Rows from block 2 of the image encoder of a small image captioner, named by matrix and row number. Rows with one number belong to one neuron. Each number is 128 + 32 x the weight over its row's rms, rounded and kept within 0 to 255. All counts start at 0. Numbers have three digits each.
After each neuron's rows are labels from the 100 images, of 14976, where the neuron reaches its highest value: "strongest on" is what is common among them. Only what is clearly more common there than usual is listed. The data: simulated telescope pictures of galaxies.
# fc1: MLP up (encoder.blocks.2.mlp.fc1.weight, 1024x256), inputs 0-63
# fc2: MLP down (encoder.blocks.2.mlp.fc2.weight, 256x1024, transposed), outputs 0-63

fc1.286:150085146112127075148165143192147131053115163112106190115162125090164090109130160146057131166145139155134133088137045088171058077150128167106170103078118170118128076185101101180112092095164058
fc2.286:128100092080081102089134134102149113173161168093123131105057122146124122208085131109137100124141119115105159158138157129148117154122237150119151125102114132075147144112139136094158172128150156
strongest on: many-armed spiral; winding: clockwise outward; tilted

fc1.718:185148151132111161134161144124176173151089098107166128085119128154185065145165130176114101131151163137255127075133102154114119139108152115127149142120187157109130042162111170134165144138102125
fc2.718:143133126158148123104169110153096139178118128140139159128127095111110084153116105107074119132179135098147162146150100137108134141147242174107142131151114113125152103085101136127164142169141121
strongest on: many stars

fc1.156:140081148127107121153156137179142164089077142106138137094154125090138094111135152172046132151159123147151148071127073093176046068118126196112102080093144163091114095126096100195136106083174072
fc2.156:119163093137122103034085112111087115178162128129144138124070077176130136170136136081087082106114130120137137151146131104096214154136190135109171196134084135106132129077134111111135186155090155
strongest on: noisy; winding: clockwise outward; two-armed spiral

fc1.377:135103145136123129143144144190144135108068149099104129141151137126150083116169151147044115144167111086147129074118044108137118097110161104154110213114128141121079052131105090210152078105145048
fc2.377:145110106083087117111117133102151093131151186106132149113071159156121145167110109104181123098094132123163146175100134139161129159128255119166135138104113122078152115123096146090125114148132159
strongest on: winding: anticlockwise outward; irregular

fc1.157:148124177085134116159086113130139065076152148098089079163131104147080179080082154103143126157084125136127106128101057175174159123115170111165144144141157114115200110163078150129144148106141073
fc2.157:103137134156129155118133150138154134116135113079110147168087137089126071157162195117102175158153137098124097096114204142154132076112161171124111117145091123130112134119161165119159093141147195
strongest on: winding: anticlockwise outward; barred spiral; winding: clockwise outward; merging pair

fc1.633:127133146084147099120094113177099124106221119133124097184123134149122113184157128085109172104129118111130155099097116135155170079189158133191160232189141138139119107132103128186123143133137083
fc2.633:134099094162103213090163146087185098161109158107149164102068151131149149159141117147189131125167153131163111146118185123138100143051170082154115081114145139121136103158148169078176073128103172
strongest on: tilted; winding: anticlockwise outward; barred spiral; two-armed spiral

fc1.616:137104160197094121188151137114132170136197103127166157143159101105113117100108170100162189110099152206158146099108036102088134151141141144118142106108116192049173125115118143143143150100136077
fc2.616:085115086110135079082146164141078123149102120129140154113137127088097138130161119103102102136155079049085132127117098103155118108119164162105115169117099110132115189080178076127067098133148121
strongest on: merging pair

fc1.339:141101138138103097130077154158149165113119165101125095087162138163161095129179130170087161136121152166163149100123080067129097086130101173126112093087113160077141095171112124138136108089127085
fc2.339:116130070119136132058088133119144081159111183144113119104065147143152140176111092070158093097079152138111149138130153051106167155117183074128137164109059147124094116097129089079102127122105170
strongest on: ring galaxy; tilted

fc1.222:163106195160107072159154138171145134064136183135083169170118112088153157106131147118128151142121116154146107126108048144095078124149206148148119109151115159087166074183080163134120103083180105
fc2.222:085148074179143128088175118143071152157112122136164158139142180111095091162185127171126171112152131078075151151137179120081133141118120135091108136179118080132076198080192123130118059158079140
strongest on: merging pair; bright star with spikes

fc1.712:167146173168108122131190100162104091116188107110125165167132154125093100061114175084118166191117138125143134094113076164084122130120143189120144161154104157085190115131100115203149105178147081
fc2.712:105143051159121190065120153068160154161136144104142147126111091145160143160171128141129138135172147137097098162146174127130127086086157147084167077149106113112180158140211192064133152177112183
strongest on: merging pair; bright star with spikes

fc1.176:177137161121172126138135088202090060095061140159050154131165144128152139076195114091099128137111180155088109113157067137081102131158165136110105102125101157146149111176088088131133131135116083
fc2.176:094137047132085145121125111096176150128122149121098107146090126144139087190145127164125112114166132150124083169160179184136132088087161143096162040126131119102142171133193191073209149121136190
strongest on: barred spiral; winding: anticlockwise outward

fc1.88:122110128135133106141101104183167103081095185111070124199160118112182095152146168132089125128146120072139111134130056142126165086139142104150117206135139156140077085163118119206195121104173052
fc2.88:140109100081118128111123135097129070102146180130138167075098132166129165161109093113175120097101139143132146160107097122178118155145244106170151134106106106115151105143090136074114139153110145
strongest on: tilted

fc1.720:169129149157119111140142126186161142125089135124098138169117113135184107124179141120077133135154139114174094103124060121076113089134184139140112167145120174118142016185096130156103123132135091
fc2.720:116111139118105164134191130094119117148141134129157176108106125115071130175105110130172162096153122117115163146098123141162098156122255136129134110137127105059130157103139143087150124171126133
strongest on: many stars; winding: anticlockwise outward

fc1.193:124105128148136122148130064195122117112147176147067142108155103147150114164166143161085138090101120159129141109148093093147122118117142170098168111082119138118127115147099108200067068077120068
fc2.193:116155053166109167069129115078165167196149116141156162132085120131156091172157122144148120088117157147157129144145173095096148141055143101056171104132101141130123139091153192100126095162099175
strongest on: ring galaxy; merging pair

fc1.404:166095181108150115146090125127127063087186175101102144165116097110101177099106134066170123145066138145119105130109049156194155125139179091170142144116144143142171096166051148104137128094136063
fc2.404:068139088196112107097149121150124138128100149126118164135117181079119080158141166136088156137112100101101128110124199093126116089135151160096105125135088110113047162109175102150123097138143187
strongest on: merging pair; winding: anticlockwise outward; two-armed spiral

fc1.374:196112186111138114147088162163152088098153131081089090176129091130183153086131174062120182209146149093147106097102056148162147102135183130170115196143132179127123070203067141157143125133158060
fc2.374:118111119141131203143126145166132158128106167098125123097118149059128083185142175156102115139141130131094127072142200101189117071085180119099103123126127135113098123105154156138170132123146178
strongest on: many-armed spiral; winding: clockwise outward; winding: anticlockwise outward

fc1.203:168103181158127119129141156176156146090111114077121115150119078117157152091146185054098157194173138107139112070112074106146070078116161162153046132128114183111142055160081149165139135115163078
fc2.203:141115118127103163079146143141112129186114129094129138114104108084111091172176142102133125144149117109084141107121191156133146125121186138098135154109087129067150161069175113161141154142142166
strongest on: winding: clockwise outward; many-armed spiral; winding: anticlockwise outward; barred spiral

fc1.411:150102171094131067134109151139068120119096157132126130117084085082085130078119071105162170143111131131118137125073127110151117108142171130157121090112109128135136094120070128054118080091164160
fc2.411:150137096137156169104133114142144161191145126139144145088132156148148106182170103162140105113140163141110161088171092091135185122154208077115142152124132148157082104105117157112149137090089101
strongest on: irregular

fc1.562:134129166125145161117107114119135098119204134113190118152129137151087152185129136146183195075136130132138158107078108140162161131179156110198127221184151129119127104140099168143125137120079089
fc2.562:103083050155077212084093161096174095207121160109129136097080167110141118156112098140149111123126119141149127139115166125148157139111166087144149104071141142087125146133165150120170097104140155
strongest on: barred spiral; winding: anticlockwise outward; tilted; winding: clockwise outward

fc1.70:147133142188105113150181098160129185117149084086124099215154168103165070147163193113119162136150138106155136076127070130088127150134136162109062167133137199097120126090126113215173126123142057
fc2.70:087151066100120158053129154047124090166110166105157159122101068155127180172139124121164107112150112069102098206118137127153149113128164119138144143110083078132139158110165151079093137136099170
strongest on: many stars; merging pair

fc1.622:176155147167123072176097096192150151116188144138070140202128138125189149120125165135116148120072148176167087100124091140110139160153171138121152122150116162121140067164083142168102117093112082
fc2.622:116080125129105127154187143137071136150098144125121164078082086083088140105145087138156118136136117098112151129138141111144095176109153106096129079079116104100108150115137077074085137122136170
strongest on: many stars; barred spiral; winding: anticlockwise outward

fc1.29:139136154150147171113127126125122060126151097136137139088147117145086188138075144071158122105161143164126147065104099069153159160122135085176110195123070139109108120124115108116165160133071091
fc2.29:084124098110088157176098132097145123134157073101094095177096104144131156174173161128173158129156116081121076138080153155183180111100131131148076091118135106078148149144183162097134097101137154
strongest on: winding: clockwise outward; two-armed spiral; barred spiral

fc1.366:157101135187080139192157120192187134103082144140079132126132151091176093105115142121111113128131116162207119081122073136125069142123142139115092076104127170069133084138107112167139132095188084
fc2.366:073144103130134133060145108103053134181115151149191123104112144147054124167144104161106082056174092085110141170157140130080139153112168136098136149143128080125117173048161123122182170144095155
strongest on: many stars; winding: anticlockwise outward; barred spiral; merging pair

fc1.109:129111141149129101145136131158097160132195131143170146188105134124151085163134101155133176094137116118196158100065131127148114091157146112188169213180178120120107109165102152156114081122133120
fc2.109:104061070104114180151136179077155092192116143109170160081094149133118190147074096143202095083142131147116158181123144110158093169108175082141146051094138127128135143184153138078144125113133148
strongest on: tilted; barred spiral; winding: clockwise outward; winding: anticlockwise outward

fc1.637:195112172131119116166088143158167096113145137110088136132117117120179154106145135036155158157119151142185110077099070104151118107155176118174102170119094200097138059204088128131120132121139073
fc2.637:154102108155127149145167145144113185173102138126159131113129124045082090162121109142150116130149119132100166113112147167191109153116225109100121126117139117105122149067130154128157130137159135
strongest on: many stars; winding: anticlockwise outward; merging pair

fc1.489:175110149143110172149162144144159162143081098116167135068105137132160058145162117185110098116154147147248146046125102119146118140092149109134151153095185161108114030136099144132158146124109121
fc2.489:120133129144131147099167115151083112160105125127137164131108123111080083143125110100077135141181110071149152155131110147104113113151236173118125148154111100112154113095099112139162119185151137
strongest on: irregular; winding: anticlockwise outward

fc1.61:178136191174122161111164144162151158141090083123143129068117108152188101122161126100088148153186142134189140058107070097095092096122171160154108164139112173096137051162084142143141147171122098
fc2.61:136138122149126162102127113131126122200127128127172100129106157111093127161083128152135103094163130149078147094116149151131137130115222096107154143138136121100130162106127161152151168123103128
strongest on: many stars; merging pair

fc1.554:114090147174096130108117138155101119087100148127122094125146094144156148117167148126078151124156085115142131124100093086125090071132129149159075142088131137082107129173116067194105145091133081
fc2.554:119104020178100105106104151124136127155115128162120142094148097100166098114114131107128112124088148167132139117156092099134183153152135107087157110069089181086086102115134122088133151121121113
strongest on: ring galaxy; merging pair

fc1.243:161102150149134095131169153207154141075093130093108164145181107107188090119141176100063137183151155146117131082135039097135051093117125166125119136101089186116131086166112126180126095131165037
fc2.243:132099097080068118084101146111158119169139178090125098115051144151126138218130112104154119115160116111108150155118163137153131120121232130147121140115124126056133157118144145094162160125146156
strongest on: star cluster

fc1.647:180125185172149105146099096178083108137145146155114111140146187136102150121154122040149185116083161139120157119117077093046115142195155127135051147161108149123157118140082101118114162148112076
fc2.647:132113135113125184124121175107158135173114123066158112148121105130149150145149111121149143139203106054089117121057110166177112088067175114173130153115168130112169122129134180106134070138154130
strongest on: merging pair

fc1.180:161097179138125075156128147152173135110155108097108104169136054121187154092103171100084157173168132118159081094096077132175112103095157137162146146114147148098158070180086145165106130090147072
fc2.180:102117116123130169127163141148110143162131137105139139142128128051101091169122174106124155129100121093073149109131185123147128093123126127086090201150103133100150181084183111159138134177150171
strongest on: many-armed spiral; winding: anticlockwise outward; winding: clockwise outward; barred spiral

fc1.429:144128150106124049098038130134092113087131198153079111117145176155125087024142117185052160172085138128106097141147102164097139095153134172099189066121129100120145116145107114144135136144126126
fc2.429:107070142194098174125089120129135104167144160182098141091073182092115169135105104097153160081098101167145130111091146088136123163165133067149137127085080137099105118115114086118135120084106143
strongest on: many-armed spiral; tilted; winding: anticlockwise outward; small

fc1.225:128152148115104046177130085171080144093116129175085114196153179121068123091140137135081151101097102156107110106106099142094130125163138140137124125129118123082116132106109054221100081060135096
fc2.225:100155022186106151121107127075193148169098133116150138138148128141161118150128141166196121080109165162130127147150135110113196164101094061110127115101101164107087145108188160091152091094092135
strongest on: ring galaxy; merging pair; barred spiral

fc1.597:170132144154105084157156115156180149118143150135083155203113105134197117138153149102101132127139133143165066130123063151051119121156182135137148130152109169111160045202111141144129141113140097
fc2.597:106105161136109158120235145101103124151126114128165187097101146105058122168126100118164175098142114108110178137088141118143078178118218161120109111141107104073133162076153121091116097189124145
strongest on: many stars

fc1.645:158137167094130107115117168125095108117099128124145129091103163130069120000097096117067150206165138115130106115097118153126131037150146143155156105140134111129135091161093110117132182148157147
fc2.645:112117130205111177125073128118171160209122177145126127119082173093134098135124120151178130066090125175168139113093158104113165180146126050145151163082107176114082122085128130126183074058099151
strongest on: irregular; two-armed spiral; winding: clockwise outward

fc1.76:154134173156106086142151092192102115089089147138083043169117128110113102071136133093098095137102101162151128090108113156098122154112155129138099145117136157114097116101085069203148116091153110
fc2.76:119189047192143136071099132077151136151113143153160142147114104125154115122114138181157099113139168154117098151148159146104191123123125084143152119136108103163077146129149188087143118101080179
strongest on: bright star with spikes; merging pair

fc1.654:193128157113154112130133151172112130110155106124093162184141114136195154097170126036156184189104176108110118125127068126092100121130172154134081114179086176149211095173097162086086108155141083
fc2.654:078143085165076138104122142076153140156136123107139164129102187128096104179147124126143111133120104133090143167124175163111142119147167135108141105141094086054125219090209155121144122147138145
strongest on: noisy; merging pair

fc1.642:201113200143133094170100150157181103088145139091110106163140095113176156091119169086127164185123155131150109070097066105171131088137155118169086195124131174105124057195057140167126134093149063
fc2.642:129103143144129191166135131176121175145119162099131100133127130049105082161144171150118164138110122125109141103112209157156120075082181135081090138155155131098142143103141145161142108146173169
strongest on: many-armed spiral; winding: anticlockwise outward; winding: clockwise outward; barred spiral

fc1.729:155095139189087122190157116197169137087086146149079133120141149083160085093108140130104117127133111173194128074121071130129066131139147145114099073097127162077126090134099098171137126086189082
fc2.729:082143098138136129071137106103056156188123138147195111108104128141076123178148118167096068067183098089119140162164139139100155148110161138086143150146149080131122164039162138133179189138100144
strongest on: winding: anticlockwise outward; barred spiral; winding: clockwise outward; merging pair

fc1.235:177100163163097126166148139194167139112085134120088143122113123118189106117169133097096131157137132136215105074108065108133077106120178142155085148097114191085132024188087119161123107109162074
fc2.235:119110113135121164104160135122073166206113138118170115132094119092057120140128103139146118118187106097095146139092144170144111184083215104125120117128147087078109172054143130133173117131133142
strongest on: many stars; merging pair; winding: anticlockwise outward; barred spiral

fc1.735:191073166141117115173141173207136146132101103103131130102117118097148114063143109058124155157133142154172154041101064100152064156131165124161090169080107217104137071123081096167086084108157080
fc2.735:128118084131118157079131143142101173197123137123135143111102129072111100169138113111098075146166111101090146115156160143160139146112182143071152149109097129082126147046165124152155137129148131
strongest on: merging pair; barred spiral

fc1.623:121122158143086108155105092146067115068101119176105134102101141096054081073163113163087174125069102159172126131114125167111126103149136212088149046110134094059162139122098099138107091139163149
fc2.623:095118084171112157123117117101159114165125159154138137128084149129127146191103101133174055070123123182134130136132108102105131181118174038144172126099143130110097141116133129104148117060084125
strongest on: bright star with spikes

fc1.714:186101156087160107128102149152110084081171132130093164163140077100156157077146150047142168184099168122099121128133084121179125121134189152128139104132091177161191088166078156103095122138147096
fc2.714:053127060193088162122102137113121124167100126113139164114149146109089111142103138134131128136133088140084138134134153138115120084150144125084139113125099092061103194133199111146105115132137136
strongest on: noisy; merging pair; barred spiral

fc1.601:175117169137119130132155136193151137124089115108112138117114111131195096141164147102070144155177132101181126069117066106117092095117178167137125180112109193105137035184085121166123127144140090
fc2.601:135109116119113151122171130111106123175125133127163141132109148109071132133096079125184144112167120106087156137091129165135109181121255093158135131134137100073126159098123131116155113146128131
strongest on: many stars; winding: anticlockwise outward; merging pair; barred spiral

fc1.355:140110176111160103121087122164072066110193124121088120166152094146093169117110148026113157155108129093107122135116077138096154143135167150147144176161088129121182117143079113153117132181138060
fc2.355:133134115117101158124137170118186137158095097050133086149081111109145103150148173141136142144218143074137106117116172163156136084098197162148093117130138136123145120136154208095199139126148188
strongest on: merging pair; bright star with spikes

fc1.133:212123167100152122149072138198122116103100120103068114147153126119170125068178145068102131187106168113128106085136065130145133095141191117127092146126105178149146045145077123136096153122155082
fc2.133:098137069161069187106178156100143169179117119126127174108109139085118079182153133136124120131126119132138126125143152135167134118107185131077141118117096126047112165075206156107158081134146168
strongest on: many stars; barred spiral; winding: anticlockwise outward; merging pair

fc1.561:144141161148100109133106151148099148117106110115173037119129141125101051048148158144067122175139110141181145067128094180115121094141141178108126115095194163107136111102097126197172143112143104
fc2.561:103175071204139147057095130097124132193099159165165138128109154138119102122158087140153091094052144152132138143134125102063187178134162068120143160115080130118053146057142121128125059130101154
strongest on: bright star with spikes; two-armed spiral

fc1.306:185134182144114144130145112143124101107135111159119170106131113108113098034121132118126133157080148173165139099121096165132115134169185138126149109133117156095147112129080144137149155158132118
fc2.306:120159083110115119097089114126144193173144102143170113101136131133159090168138128166109084119174137147120127081155162124115134115115158114085197130127142137097119140117151157117144176130097138
strongest on: bright star with spikes; lensed arc

fc1.617:167119187141093110150182151171104146118151095123143111137107133107109072099141125082132155140117102140203146062088073158097104165132188175156117159129147185089157099107078107174109121139159102
fc2.617:112120059145150161108151121088149123188127155119180179124160139125124156154100120171161059109123149147058137157155094115132162179112156043123184165110128112123108167107146163121158121095102098
strongest on: merging pair

fc1.403:162129169130119134159100095196114072089133145131062133118125138137099116020145127092115134160053120163146126077096088131123143125122141122149152148086119150105133111150080076182128124126134093
fc2.403:111136042153126124081137131073159173145165136133159129143121129126157118147129155150126129123155168154107101161194182147125151138073123156063187058133141134129168156122180210082180145135111158
strongest on: bright star with spikes; merging pair

fc1.753:130114156154084075161124129159123153093128127147107070104105169157130072107141124135086145126151092148195128103111114150077105122115130190128147073110164135097183101163101102165126123120141117
fc2.753:070174076164159170037094096060094101150128166171180132117093141122087144150140103143169097052085126170109115158126142103112160147115122082115162134122094111152086189058148140084097112138093182
strongest on: bright star with spikes; merging pair

fc1.546:150177122093127054204117079175105137137162117151059124196158175149094112113179132135122157100060148164111117115139101150084166166140136133100146127126090151106130145114127080160116091095113095
fc2.546:066133044138090194104116114065191069152133145120114169124096119177138170203109145139192115071109133132143112176161193090137165114110077082110117123102081136117112150148189155070111109108102172
strongest on: winding: anticlockwise outward; barred spiral

fc1.698:133123114185147146103118116173141128107134165103087082177150150167173112117168180118031124198126131105141097126151106141093138108082125148122115158133125134147102105155114112224132113137141073
fc2.698:149193062134167144098154120098102169190116096149171124148152083138136134127131134154129125102113160147102132131151096135126177157079179123070142111151100109164122131051125179108103117165086121
strongest on: merging pair

fc1.443:194128151132143129133119111153136112103170106122110148194141082113158152123152137057179159170099176150115121136134048168145148126132186141131112108157122194142177105166095189089128119145143071
fc2.443:057126069141081111099117156091100156146122153157150175085137164108083107161116081148143139109089098144087171145123137088132079111167174165090149080122078100066099201100211094094082113157135144
strongest on: merging pair

fc1.154:160114160133115083137121152134084112100085171146150123104097183124091135004083123141087170170133135145137108126098124165136076072149155149139143054134156101125143100176089111134107140158154158
fc2.154:109102123189120167137058123115165134200157193167111112149086186117119103117116095111170156072066138203141120135115125124104144177159173066137154113089121173115118122126120140108191095070099135
strongest on: irregular